{
  "arch": "vit",
  "model": "segmentation model",
  "dataset": "pictures of board games with random positions, seen at a slant",
  "train_examples": 195000,
  "image_size": 64,
  "crop_scale_min": 0.8,
  "horizontal_flip": true,
  "translate": 0.12,
  "cutout": 0.25,
  "num_classes": 4,
  "output_stride": 8,
  "norm": "layernorm",
  "norm_position": "pre",
  "activation": "gelu",
  "mlp_ratio": 4,
  "head_dim": 32,
  "fused_qkv": false,
  "bias": "all",
  "qk_norm": true,
  "parallel_block": false,
  "inner_norm": false,
  "moe": "top_k",
  "drop_path": 0.05,
  "kv_group_size": 2,
  "num_experts": 16,
  "moe_every": 2,
  "expert_mlp_ratio": 2,
  "experts_per_token": 2,
  "shared_expert": false,
  "patch_size": [8, 8],
  "conv_stem": false,
  "layers": 8,
  "width": 256,
  "positions": "relative_bias",
  "register_tokens": 4,
  "residual_init": "none",
  "optimizer": "normuon",
  "muon_scale": "match_rms_adamw",
  "lr": 0.0056,
  "momentum": 0.95,
  "nesterov": false,
  "orthogonalizer": "newton_schulz_5",
  "adamw_lr_other_params": 0.00089,
  "steps": 12900,
  "batch_size": 256,
  "epochs": 16.9,
  "lr_schedule": "wsd",
  "decay_fraction": 0.4,
  "final_lr_fraction": 0.1,
  "warmup_steps": 250,
  "weight_decay": 0.02,
  "adamw_weight_decay_other_params": 0.01
}
Rows from block 2 of a small segmentation model, named by matrix and row number. Rows with one number belong to one neuron. Each number is 50 + 12 x the weight over its row's rms, rounded and kept within 0 to 99. All counts start at 0.
After each neuron's rows are labels from the 100 images, of 14848, where the neuron reaches its highest value: "lies over" is the class under the peak; "colour at peak" is the nearest of a few named colours to the mean colour under the peak. Only what is clearly more common there than usual is listed. The data: pictures of board games with random positions, seen at a slant.
# fc1: MLP up (model.blocks.2.mlp.fc1.weight, 1024x256), inputs 128-255
# fc2: MLP down (model.blocks.2.mlp.fc2.weight, 256x1024, transposed), outputs 128-255

fc1.553:63 36 52 48 72 58 46 70 63 36 36 40 67 55 59 69 43 53 64 53 51 65 54 50 64 47 62 38 31 42 51 58 37 37 63 38 55 34 67 49 50 46 35 32 31 47 42 29 31 58 66 43 64 30 52 60 44 40 16 66 64 61 50 60 44 55 31 56 41 46 51 69 58 43 40 53 51 41 45 70 56 76 66 46 39 53 53 55 45 44 54 47 63 51 55 59 53 39 50 52 55 39 37 56 72 41 53 43 59 44 39 62 53 55 48 37 36 57 47 53 72 23 59 54 44 57 35 47
fc2.553:27 62 50 55 62 50 43 41 66 45 26 47 68 42 45 65 60 41 39 61 47 40 51 43 34 53 52 45 60 70 37 42 44 54 51 44 59 13 46 40 32 20 40 51 61 65 58 49 64 51 62 66 42 57 45 39 48 58 45 52 57 51 34 59 47 65 74 50 56 46 46 73 75 62 56 49 44 50 57 49 38 24 39 56 48 43 64 47 35 73 65 57 27 50 34 46 43 28 51 34 49 56 55 49 41 41 26 50 63 60 55 45 51 53 55 25 48 40 62 66 55 44 57 36 49 45 55 44
lies over: piece of the first side
colour at peak: black

fc1.211:64 45 63 55 60 52 58 52 31 61 36 59 32 52 24 51 61 46 31 56 63 36 42 58 43 60 59 49 46 31 36 42 56 52 79 55 34 47 40 47 56 43 40 29 50 42 32 36 48 61 57 52 38 51 49 39 68 35 23 57 45 43 84 46 59 27 34 57 32 85 53 58 47 39 49 67 52 75 43 52 56 43 46 51 55 64 53 50 35 51 35 49 48 53 48 53 48 52 63 54 31 67 66 46 44 54 42 42 62 58 53 49 60 55 48 47 66 69 35 66 41 46 56 53 39 66 59 30
fc2.211:54 34 38 56 54 48 41 57 49 38 54 35 47 49 47 35 73 45 51 47 45 47 50 56 21 63 53 51 55 52 52 62 41 63 24 43 47 57 44 63 41 41 35 64 51 57 49 71 47 38 44 60 30 49 75 54 51 61 73 31 52 58 30 42 37 76 67 53 19 33 45 75 59 61 38 61 63 60 61 59 53 35 42 56 62 39 33 48 48 49 52 63 62 48 51 37 75 48 52 39 91 35 51 56 61 47 31 48 65 57 41 46 37 38 31 33 84 41 51 54 61 64 32 61 56 42 37 56
lies over: piece of the first side
colour at peak: pink

fc1.347:51 47 46 56 70 38 51 53 80 56 71 53 28 52 57 43 61 62 62 53 46 12 66 41 50 39 72 52 23 53 45 38 60 68 62 27 63 24 44 61 56 60 51 65 43 43 37 66 42 46 66 55 63 48 44 42 40 51 37 35 58 52 56 37 34 67 28 67 41 41 50 71 40 76 36 36 69 39 82 68 58 62 56 64 56 49 48 58 51 63 41 52 44 53 50 56 59 50 32 47 29 25 33 57 27 60 34 68 67 39 48 60 49 38 56 53 55 41 30 36 48 44 51 43 65 46 40 40
fc2.347:52 42 51 47 43 56 62 59 54 53 46 64 58 30 43 51 37 62 44 59 51 48 42 52 68 65 53 70 42 76 58 53 52 31 54 54 28 52 60 69 62 48 40 74 27 50 61 32 61 48 49 43 43 47 38 40 58 45 46 48 53 33 49 32 52 55 59 53 53 51 46 38 57 49 52 67 56 43 41 64 45 53 30 34 71 59 50 45 54 77 58 45 43 62 49 68 49 41 50 46 64 57 53 45 72 37 57 50 33 53 42 66 61 43 56 47 56 44 53 44 49 58 31 22 41 28 73 35
lies over: table
colour at peak: brown

fc1.332:47 50 49 43 59 75 47 52 49 45 70 58 66 68 56 27 63 43 31 53 40 40 57 52 36 34 41 43 47 47 45 40 43 36 52 57 50 44 64 46 30 55 47 73 46 40 49 39 46 11 51 55 39 64 54 71 31 66 62 53 72 42 58 27 50 56 50 51 46 52 47 53 49 65 43 44 53 59 51 41 53 42 54 37 40 66 26 69 71 51 51 79 52 67 64 56 49 45 68 40 36 43 32 54 71 43 62 62 38 85 56 52 52 71 56 57 60 37 48 51 47 38 38 49 52 43 59 47
fc2.332:47 41 64 36 39 43 67 51 39 54 51 56 57 67 40 44 47 37 51 46 48 32 39 65 39 35 55 72 60 45 52 33 56 46 51 60 41 16 59 55 49 62 45 46 37 50 48 56 69 40 46 53 54 42 41 67 56 51 55 38 55 51 50 52 37 79 40 39 66 32 36 44 45 69 51 48 53 36 58 36 78 52 41 47 67 67 48 58 49 69 46 78 24 26 29 35 71 48 67 51 67 46 53 65 58 55 76 63 42 63 58 34 36 44 31 59 61 64 52 52 44 48 47 55 25 26 53 59
lies over: table
colour at peak: brown

fc1.612:35 42 43 31 37 63 68 59 48 58 47 57 43 42 58 31 35 48 60 40 48 64 48 48 73 31 61 44 43 66 59 70 68 65 51 46 57 56 43 73 66 59 38 54 43 31 15 56 38 47 44 56 99 37 50 56 59 48 41 40 31 39 55 63 32 42 45 55 48 36 44 51 45 64 48 69 36 53 53 57 69 72 52 54 39 62 41 24 57 56 71 64 62 56 68 42 66 61 30 43 45 62 37 62 61 72 33 58 64 51 39 43 29 37 51 44 67 59 57 43 59 54 64 48 65 40 47 43
fc2.612:51 50 43 67 66 49 51 65 56 36 47 53 30 46 44 40 39 39 53 51 46 31 65 53 52 51 72 57 33 41 27 43 39 19 63 61 45 42 44 34 33 65 59 45 59 54 56 37 59 49 74 29 48 46 47 47 37 38 57 58 35 59 57 56 47 63 44 49 66 51 42 62 65 42 49 48 59 37 61 35 41 56 52 70 40 51 50 59 42 49 42 53 56 53 36 41 41 32 64 46 34 26 55 37 33 54 58 58 42 27 59 53 64 53 47 48 21 42 58 49 35 68 53 55 42 68 59 45
lies over: piece of the second side
colour at peak: pink

fc1.524:37 40 56 55 54 55 68 44 55 45 53 46 66 61 43 46 60 47 35 45 60 38 71 46 53 71 47 44 53 63 47 60 63 49 50 62 57 54 56 44 71 37 49 47 59 50 74 55 55 57 46 33 50 58 65 22 43 65 39 66 66 53 73 59 51 40 31 40 43 44 54 49 38 51 50 66 33 48 55 56 67 53 48 70 45 54 59 33 69 72 55 41 45 72 46 50 27 49 45 33 53 47 47 50 30 63 80 41 58 26 49 51 59 44 67 42 54 40 67 68 65 53 55 32 34 32 32 35
fc2.524:37 66 64 46 37 60 50 46 38 48 35 58 40 75 66 40 46 48 49 49 39 24 56 57 43 58 63 55 43 21 37 46 60 39 55 51 33 48 37 53 59 52 49 44 49 64 28 70 57 34 71 67 50 61 42 45 59 58 62 43 55 67 33 38 62 59 32 46 61 33 27 51 62 42 39 47 56 64 67 49 56 55 55 46 60 51 35 72 50 41 57 49 39 62 62 67 44 41 71 45 54 57 47 38 57 39 34 67 64 44 53 65 43 45 61 26 37 34 55 23 34 45 70 57 34 50 54 37
lies over: piece of the first side
colour at peak: brown; black

fc1.444:55 46 54 24 60 55 41 42 48 58 42 37 59 48 53 70 42 61 60 63 46 51 44 41 53 57 44 62 60 55 64 58 44 62 25 65 24 65 73 55 37 54 41 34 58 66 49 42 55 64 46 56 73 37 57 59 45 49 56 38 61 49 45 48 31 45 53 52 50 56 54 71 56 77 50 44 51 32 67 49 39 50 53 44 56 47 47 39 69 61 33 70 35 47 70 34 55 39 51 41 59 62 36 41 60 68 65 44 41 37 50 34 57 40 45 62 79 64 50 33 43 27 59 37 37 41 50 50
fc2.444:55 47 26 43 42 55 56 46 61 46 43 43 64 53 46 32 47 58 46 48 54 67 42 54 45 53 45 41 55 38 26 55 71 53 46 44 75 28 44 62 44 24 62 46 55 52 51 36 52 67 45 58 28 76 30 71 62 30 49 69 23 63 47 50 34 51 23 40 31 48 35 72 57 44 44 42 25 56 33 71 55 29 78 37 56 40 43 68 52 33 58 38 51 64 22 76 46 51 53 57 38 50 39 52 59 39 52 57 60 47 72 64 45 50 46 47 42 41 56 56 47 69 53 41 68 64 48 43
lies over: piece of the first side
colour at peak: black; red

fc1.429:56 63 64 30 54 86 45 44 42 44 45 52 61 42 59 51 61 62 47 45 62 42 47 47 54 52 31 47 41 78 54 45 60 41 59 62 36 51 32 65 55 54 26 72 41 52 69 42 35 33 48 63 47 41 69 44 51 37 41 54 54 40 61 53 50 34 35 46 42 66 51 46 46 42 35 41 49 50 50 73 57 35 49 40 40 39 48 45 66 34 70 39 49 71 51 40 53 71 24 38 55 47 45 65 62 35 39 52 39 46 31 51 57 45 35 42 73 47 44 40 63 34 70 52 34 46 46 41
fc2.429:55 40 49 77 36 39 47 71 64 46 56 49 33 66 76 48 20 40 43 48 49 39 39 73 53 51 31 39 53 56 48 64 40 61 48 41 69 45 60 35 46 49 44 43 55 67 40 54 48 50 46 56 68 39 36 66 72 57 53 53 38 54 49 32 30 39 39 44 70 49 71 38 64 31 49 58 36 35 44 25 60 43 52 58 50 41 55 25 46 60 62 57 58 36 54 59 29 63 74 59 62 36 53 37 35 69 44 42 44 43 56 45 44 43 39 50 37 59 52 65 56 74 55 34 50 52 60 64
lies over: piece of the first side
colour at peak: brown; black

fc1.124:11 62 80 49 45 60 46 45 24 54 71 61 46 62 49 50 23 49 65 49 47 30 55 56 58 33 81 60 44 60 56 54 42 55 33 43 57 66 64 40 31 60 63 52 54 54 34 51 62 64 25 40 78 50 46 31 53 40 58 62 57 49 44 40 52 63 54 75 39 46 53 50 73 54 56 59 59 52 67 47 56 61 47 57 49 47 36 30 63 52 38 55 66 61 53 55 73 40 61 70 53 25 38 53 39 47 51 67 35 46 47 63 58 59 52 33 43 55 56 62 55 51 55 42 62 53 44 58
fc2.124:74 40 45 56 60 48 46 54 61 55 49 57 44 48 70 60 47 33 27 72 52 57 53 56 38 62 48 56 52 42 40 30 60 48 48 53 47 42 40 63 63 42 29 48 61 69 26 54 56 62 60 73 42 53 37 37 60 54 61 30 30 34 46 55 53 41 52 32 62 49 59 70 46 54 38 44 42 47 61 55 40 49 34 45 58 47 50 58 51 71 63 30 37 42 46 55 42 49 47 36 45 57 55 21 53 56 52 54 54 37 44 63 38 42 54 68 44 62 37 53 48 62 53 33 64 32 38 53
lies over: table
colour at peak: brown

fc1.217:46 51 43 50 59 58 43 55 47 66 32 55 50 46 45 57 37 53 46 58 41 42 43 42 72 59 47 69 70 57 43 65 39 74 38 50 30 38 58 44 63 59 40 33 46 37 19 38 69 46 53 63 52 55 49 42 39 46 38 43 78 55 45 43 53 43 40 51 42 87 58 32 54 60 37 39 48 44 65 68 41 44 40 54 46 35 66 43 45 49 41 57 46 44 64 40 35 43 58 50 35 75 54 63 22 54 38 63 64 43 49 78 60 36 56 42 38 54 48 52 36 60 43 51 37 49 34 62
fc2.217:41 53 50 64 31 62 49 57 55 41 64 64 32 49 37 43 29 45 42 49 54 36 55 41 48 49 34 65 52 78 58 54 75 58 49 40 63 48 59 56 56 59 35 51 60 51 50 70 64 48 36 53 43 38 55 53 47 35 47 59 26 74 48 29 64 53 52 50 57 39 40 75 58 43 48 47 61 33 66 67 55 69 43 45 58 65 50 41 49 41 60 21 41 55 68 51 57 53 48 60 68 47 51 26 54 52 54 63 40 57 59 47 57 45 63 52 35 59 45 74 68 54 71 34 46 55 52 45
lies over: table
colour at peak: grey

fc1.699:82 39 41 39 79 43 60 44 60 42 62 54 22 52 54 41 62 39 59 57 52 43 48 67 38 59 43 36 47 45 39 45 56 46 48 46 56 69 64 58 42 50 34 52 25 59 39 48 45 38 57 86 60 60 60 48 50 55 36 57 49 46 56 59 46 52 61 41 50 55 62 40 31 60 52 37 27 29 74 56 52 53 39 38 48 60 61 63 55 44 38 54 57 60 29 52 36 45 49 41 10 69 46 33 51 72 55 52 43 49 42 44 23 39 41 63 31 55 44 46 68 64 27 62 62 57 60 58
fc2.699:21 63 46 44 29 47 33 55 42 55 54 54 51 38 51 59 44 50 34 66 49 46 55 37 59 45 66 61 46 44 67 44 30 65 31 52 52 33 53 62 62 55 61 56 49 61 38 54 37 48 30 54 30 45 37 48 55 28 68 38 59 57 42 63 43 34 58 61 42 53 51 62 36 53 37 53 76 44 71 47 51 42 35 66 49 48 39 42 62 44 62 35 35 46 53 38 54 44 38 46 65 31 39 23 52 63 49 69 67 56 52 33 49 51 71 48 29 31 49 59 47 37 47 58 46 42 53 29
lies over: table
colour at peak: brown

fc1.195:66 84 49 55 52 53 56 39 56 43 49 46 58 57 59 37 31 36 32 70 54 61 40 46 55 31 52 66 41 48 34 56 62 46 42 49 55 59 58 42 45 54 47 43 18 51 53 41 58 50 62 37 55 58 43 69 35 71 68 46 47 52 62 69 73 42 50 48 57 49 59 78 76 67 58 45 59 59 38 54 49 59 58 47 53 45 20 70 51 54 54 51 68 33 65 47 57 41 62 40 32 69 51 47 42 49 36 43 32 37 35 39 55 58 29 51 51 46 39 55 32 34 45 65 56 50 61 50
fc2.195:46 45 43 66 51 30 67 51 44 48 41 50 55 48 21 63 64 64 39 67 55 49 59 65 70 51 55 64 44 57 39 56 59 57 42 45 60 35 48 41 58 69 37 57 64 55 77 69 43 61 61 78 40 55 54 37 52 37 44 53 68 59 51 38 49 68 27 53 33 64 50 38 46 39 60 54 56 45 47 39 53 22 39 50 62 71 70 38 21 34 50 69 47 57 27 50 54 40 47 72 45 36 32 49 68 29 45 63 48 53 72 54 49 54 59 46 46 69 53 34 56 52 40 47 46 48 46 53
lies over: board
colour at peak: pink

fc1.598:37 53 61 44 61 51 50 52 29 51 51 42 45 49 36 56 58 25 58 43 42 56 53 58 51 53 48 37 60 60 49 60 59 66 65 23 74 57 52 33 73 48 57 51 25 47 29 34 69 46 71 65 42 62 40 35 63 56 54 17 52 63 63 45 70 54 40 40 57 57 57 50 44 40 34 52 62 58 42 54 32 52 65 32 51 53 40 50 35 49 58 34 59 30 41 41 51 43 65 34 53 26 40 61 44 35 49 58 45 46 68 62 69 46 44 38 69 38 52 53 62 67 24 57 60 37 34 52
fc2.598:44 51 58 30 62 54 64 27 68 45 56 68 56 37 44 46 41 73 41 53 44 37 70 30 50 67 29 37 42 43 31 52 37 55 34 44 44 38 44 67 23 32 55 39 64 47 73 70 72 61 47 50 39 26 64 42 71 26 58 61 40 67 37 56 44 56 42 63 44 54 54 47 39 58 41 41 19 44 51 26 62 49 80 51 40 39 36 65 51 60 47 60 57 39 61 38 20 40 33 51 57 57 41 61 42 54 41 56 49 41 49 62 66 54 61 23 42 64 67 54 52 55 60 76 75 65 55 17
lies over: table
colour at peak: grey

fc1.252:45 40 56 58 57 70 40 40 49 53 45 62 46 41 61 45 32 44 60 30 46 45 58 37 48 50 54 45 45 59 66 49 59 51 48 45 46 36 52 44 63 53 57 47 62 64 73 51 58 73 46 49 40 76 47 61 53 50 31 72 22 31 47 51 57 71 36 50 61 30 40 30 56 44 50 64 58 56 57 45 50 60 47 66 59 23 36 37 55 34 65 49 57 53 46 69 31 51 50 69 46 41 51 58 34 75 57 57 34 48 29 55 41 40 37 47 73 47 72 54 44 64 60 46 58 58 52 55
fc2.252:53 91 46 55 41 42 47 82 50 39 57 54 62 34 63 57 68 55 35 62 42 35 53 55 29 45 30 51 38 36 58 41 60 39 61 52 67 45 67 39 51 74 41 49 42 42 45 36 57 37 43 35 59 64 55 46 46 39 34 32 53 56 61 59 57 36 74 49 51 66 61 77 32 47 49 23 73 43 57 30 43 46 48 36 63 58 57 45 30 46 56 52 56 57 49 33 53 55 48 46 73 50 46 44 52 52 47 70 52 67 54 50 40 38 66 47 48 40 29 39 46 41 49 27 38 49 45 66
lies over: board
colour at peak: grey

fc1.613:67 79 52 29 51 42 51 46 51 45 22 50 69 39 69 52 48 66 53 50 59 48 43 34 58 52 50 37 51 58 59 42 54 53 38 42 56 58 41 51 32 47 58 52 50 43 51 29 37 51 49 36 63 48 26 63 40 30 39 45 62 35 61 63 44 66 68 44 49 71 43 66 43 51 44 44 22 54 29 72 45 50 32 53 49 69 48 48 65 60 65 52 44 41 34 39 41 46 54 45 45 42 58 58 59 54 74 41 33 30 50 46 75 44 32 64 45 59 64 52 57 79 18 65 42 34 57 53
fc2.613:46 61 64 59 38 58 37 63 48 77 60 59 50 64 42 45 63 50 64 50 31 44 64 49 44 41 66 62 48 47 54 61 62 45 63 60 30 53 32 59 41 35 54 47 43 74 72 55 55 52 68 54 49 52 60 51 34 59 63 47 42 57 47 41 50 41 60 55 58 39 49 35 52 55 36 52 46 52 28 33 47 43 57 55 54 58 59 60 52 49 50 55 33 41 40 49 31 35 55 44 44 30 49 34 32 48 33 84 62 52 56 50 37 44 42 31 58 48 62 50 43 36 61 18 76 66 30 42
lies over: piece of the first side
colour at peak: brown

fc1.236:46 68 68 45 57 36 74 47 29 53 38 50 43 42 72 67 60 33 51 40 49 43 67 33 44 40 48 49 29 30 50 53 58 46 48 53 45 69 66 55 60 56 45 48 37 41 52 77 67 44 42 46 60 59 79 72 21 37 61 52 42 52 58 38 64 43 49 55 63 68 57 50 32 70 59 52 51 56 68 59 44 30 48 23 38 42 37 53 58 66 45 46 73 44 41 44 60 60 68 47 70 57 35 49 36 33 41 29 50 62 60 45 42 54 59 50 53 52 51 37 48 52 40 46 55 48 57 51
fc2.236:57 07 38 50 60 61 48 36 39 43 53 45 55 65 43 60 67 53 54 43 26 52 45 47 38 45 35 59 67 60 70 46 33 51 42 62 59 41 43 58 45 41 57 38 76 58 46 51 64 47 55 60 65 51 48 28 54 63 42 43 49 39 69 68 56 33 54 67 21 27 57 48 53 41 43 52 58 63 41 42 50 49 58 60 56 63 47 38 41 40 52 77 49 60 40 57 54 48 55 41 31 33 52 71 45 64 56 54 49 55 65 51 66 49 39 58 60 46 54 55 42 39 34 79 54 62 57 65
lies over: table
colour at peak: brown

fc1.130:27 57 41 60 50 49 49 61 53 58 45 71 70 36 61 46 75 42 55 56 42 48 49 56 54 58 54 44 62 59 63 58 53 44 58 48 53 44 56 49 84 27 62 44 44 57 47 39 50 64 46 77 29 61 32 42 53 51 37 31 47 62 50 46 58 36 52 45 39 49 56 34 66 59 60 62 48 53 63 46 63 45 71 71 45 61 48 63 38 55 42 46 55 44 45 34 52 64 29 58 40 57 49 39 61 55 48 41 41 59 49 64 42 29 49 45 66 54 48 42 53 38 40 48 54 56 67 48
fc2.130:36 49 43 54 52 35 47 21 44 47 42 54 62 53 52 41 54 51 47 33 35 53 38 66 38 48 66 59 55 60 50 44 50 50 26 48 20 70 54 78 57 51 38 39 44 41 58 49 44 44 34 37 56 54 67 60 41 65 50 50 48 43 33 55 32 68 48 52 46 43 37 50 50 47 49 39 50 56 48 39 38 54 50 29 46 44 47 34 51 50 44 63 43 66 42 50 58 43 59 46 62 37 29 49 41 41 44 40 48 43 31 54 47 54 51 42 59 63 38 52 49 66 78 58 61 53 51 69
lies over: board
colour at peak: green

fc1.493:55 31 46 49 58 60 58 29 67 56 40 69 54 26 62 61 38 67 52 43 35 48 41 63 54 60 58 60 57 49 35 44 43 53 49 66 65 34 19 41 76 56 46 62 66 42 36 53 62 65 44 57 47 45 29 63 50 42 55 72 56 50 51 38 34 47 66 49 48 51 32 40 41 64 51 55 43 56 65 70 75 36 42 53 50 49 46 66 44 50 46 69 55 48 48 43 48 50 42 45 54 47 35 56 42 36 54 51 52 34 44 54 65 71 63 49 78 72 50 58 49 69 43 35 61 48 68 54
fc2.493:52 52 55 55 30 42 44 52 48 44 57 38 48 63 44 53 60 50 37 52 51 49 57 25 27 39 53 29 58 45 64 39 52 58 46 44 50 71 50 50 29 60 66 50 26 43 65 45 51 40 32 60 35 27 54 50 33 59 59 43 47 51 46 47 61 57 41 55 32 50 71 66 62 56 61 52 61 34 38 36 43 63 42 48 56 36 42 38 36 55 76 39 52 50 51 50 51 52 51 52 32 39 71 47 54 39 51 52 49 58 64 42 72 49 50 46 33 49 49 26 53 36 52 71 37 61 67 61
lies over: table
colour at peak: brown

fc1.750:45 59 57 27 45 66 45 50 68 61 24 50 69 56 47 51 58 34 48 47 27 53 46 37 48 66 43 59 54 59 52 41 45 39 52 31 48 39 68 59 35 38 39 33 46 50 63 31 52 56 55 41 59 32 50 49 50 51 41 46 72 87 36 63 48 46 28 57 59 50 62 56 56 61 53 47 39 31 68 60 21 49 45 50 34 59 71 58 36 50 53 65 42 49 46 41 66 37 54 63 34 47 41 36 46 72 60 58 54 35 34 42 45 61 52 75 64 73 73 62 55 29 65 25 52 63 52 41
fc2.750:50 42 44 55 46 60 65 52 63 40 47 36 41 48 37 45 57 65 44 50 70 49 67 72 57 68 51 31 59 67 26 56 46 60 54 56 71 61 20 59 55 48 48 43 81 37 63 50 72 64 51 32 37 57 51 49 52 47 47 50 42 43 38 37 36 49 43 48 68 62 28 31 52 54 65 51 72 42 41 53 57 40 69 43 66 43 53 35 46 43 62 49 41 52 45 42 52 51 67 53 74 45 38 52 39 42 34 71 49 55 57 47 53 53 55 25 48 35 43 39 45 65 60 64 44 40 34 51
lies over: piece of the first side
colour at peak: black

fc1.301:32 28 44 54 69 58 51 43 55 38 62 49 51 51 52 38 56 53 55 53 36 31 54 39 50 57 30 57 39 53 64 56 69 55 37 32 64 66 25 51 48 64 50 60 48 26 71 35 54 52 62 45 55 44 46 49 45 72 48 66 37 48 44 50 31 45 32 26 71 42 61 66 38 47 41 23 51 38 47 43 57 62 40 55 45 38 45 53 69 29 73 55 45 40 49 45 33 37 51 32 57 63 55 59 47 64 53 58 44 53 52 37 41 53 38 57 41 77 43 48 71 49 66 45 40 46 44 67
fc2.301:52 64 76 45 54 58 57 73 62 65 63 60 54 73 41 43 66 57 49 58 38 45 38 72 56 49 67 51 42 47 47 25 28 47 44 49 16 65 52 40 71 41 39 35 61 55 54 55 62 58 54 28 55 37 65 68 79 50 42 37 60 43 48 51 59 49 51 40 52 59 48 55 59 56 38 70 60 50 49 44 58 36 58 50 58 72 86 51 45 51 54 51 59 66 18 46 32 56 53 33 62 47 41 55 70 42 49 59 52 59 45 73 49 43 64 41 48 53 58 36 49 46 51 34 37 71 56 50
lies over: piece of the first side
colour at peak: brown

fc1.653:59 57 31 44 36 66 39 70 45 39 63 51 65 51 53 28 49 62 61 58 32 55 48 59 43 45 31 52 48 76 45 60 58 45 48 53 36 51 49 40 42 51 48 77 88 58 46 31 39 44 62 75 62 41 51 40 43 52 40 45 81 51 44 61 51 67 55 41 25 74 41 51 46 67 53 38 47 42 62 30 28 53 67 62 56 43 39 56 37 74 75 46 40 43 61 49 57 33 29 63 61 32 38 61 61 55 54 62 38 53 39 55 46 49 55 37 55 55 47 61 62 46 64 50 42 44 62 65
fc2.653:50 41 59 63 72 19 84 46 53 71 62 60 34 72 23 80 40 37 53 60 46 45 67 48 47 65 37 43 56 41 58 53 56 54 53 58 64 37 49 61 34 53 48 29 54 45 39 46 50 47 46 41 45 57 53 51 53 57 42 48 47 46 51 47 73 55 46 59 39 21 46 48 46 50 37 69 53 65 41 66 46 57 53 36 50 45 39 52 48 53 41 47 47 48 37 39 54 62 50 38 39 43 50 65 51 48 50 37 45 59 55 64 57 37 36 49 53 49 61 47 41 55 41 79 51 69 66 43
lies over: table
colour at peak: brown; green

fc1.328:52 65 53 59 51 68 37 52 45 37 61 43 60 49 35 71 28 64 72 44 46 53 32 48 28 49 34 44 50 36 52 91 32 59 42 08 61 41 56 44 52 62 63 57 45 58 43 41 54 46 61 60 43 68 59 54 60 28 40 40 39 58 43 52 49 36 38 50 47 57 37 23 41 78 37 62 61 25 56 43 51 79 53 45 46 50 44 48 63 51 45 70 49 55 40 64 46 33 45 43 64 63 47 64 55 57 47 44 44 66 47 79 64 36 54 66 60 52 39 53 31 55 40 65 59 22 46 49
fc2.328:61 59 49 42 40 45 51 54 49 91 38 47 53 54 45 55 62 44 37 60 82 41 55 47 35 72 74 54 55 61 50 24 50 49 49 73 56 39 52 47 61 50 40 38 54 52 33 39 37 42 36 45 42 48 40 78 67 35 57 51 53 37 54 29 51 34 68 54 35 46 51 43 49 39 44 46 58 52 40 62 48 40 56 68 65 53 60 43 75 56 40 48 70 53 45 50 30 60 45 56 40 31 59 43 47 71 47 42 63 52 56 70 42 30 32 63 58 43 53 56 47 51 55 50 61 45 56 40
lies over: table
colour at peak: grey

fc1.246:64 67 48 44 47 58 41 32 60 55 52 40 28 65 44 54 66 46 62 64 42 23 40 51 47 64 53 62 45 52 29 58 64 55 53 65 54 52 46 44 55 54 65 58 54 59 42 40 69 59 71 56 55 62 44 57 38 39 39 69 57 34 40 56 38 47 31 58 44 70 41 59 59 37 41 43 43 49 48 44 55 56 57 61 42 47 56 59 41 57 61 58 45 56 64 28 31 53 41 50 61 15 62 66 36 58 45 43 25 52 36 34 54 37 61 45 45 50 59 58 75 44 58 50 48 49 43 72
fc2.246:51 59 56 68 29 33 61 42 34 66 37 52 50 58 51 54 41 44 51 47 50 42 48 30 49 66 52 60 76 57 74 36 46 60 51 31 36 46 59 66 39 25 48 77 29 65 51 56 38 48 57 56 43 60 37 51 64 49 57 49 60 36 58 37 42 44 55 41 41 54 54 25 50 53 30 40 70 48 55 61 49 65 50 51 44 32 47 48 51 42 42 44 53 51 32 45 72 31 56 42 18 79 50 50 54 43 55 45 42 76 46 45 52 57 48 57 50 65 57 37 52 53 43 42 56 55 54 36
lies over: piece of the first side
colour at peak: brown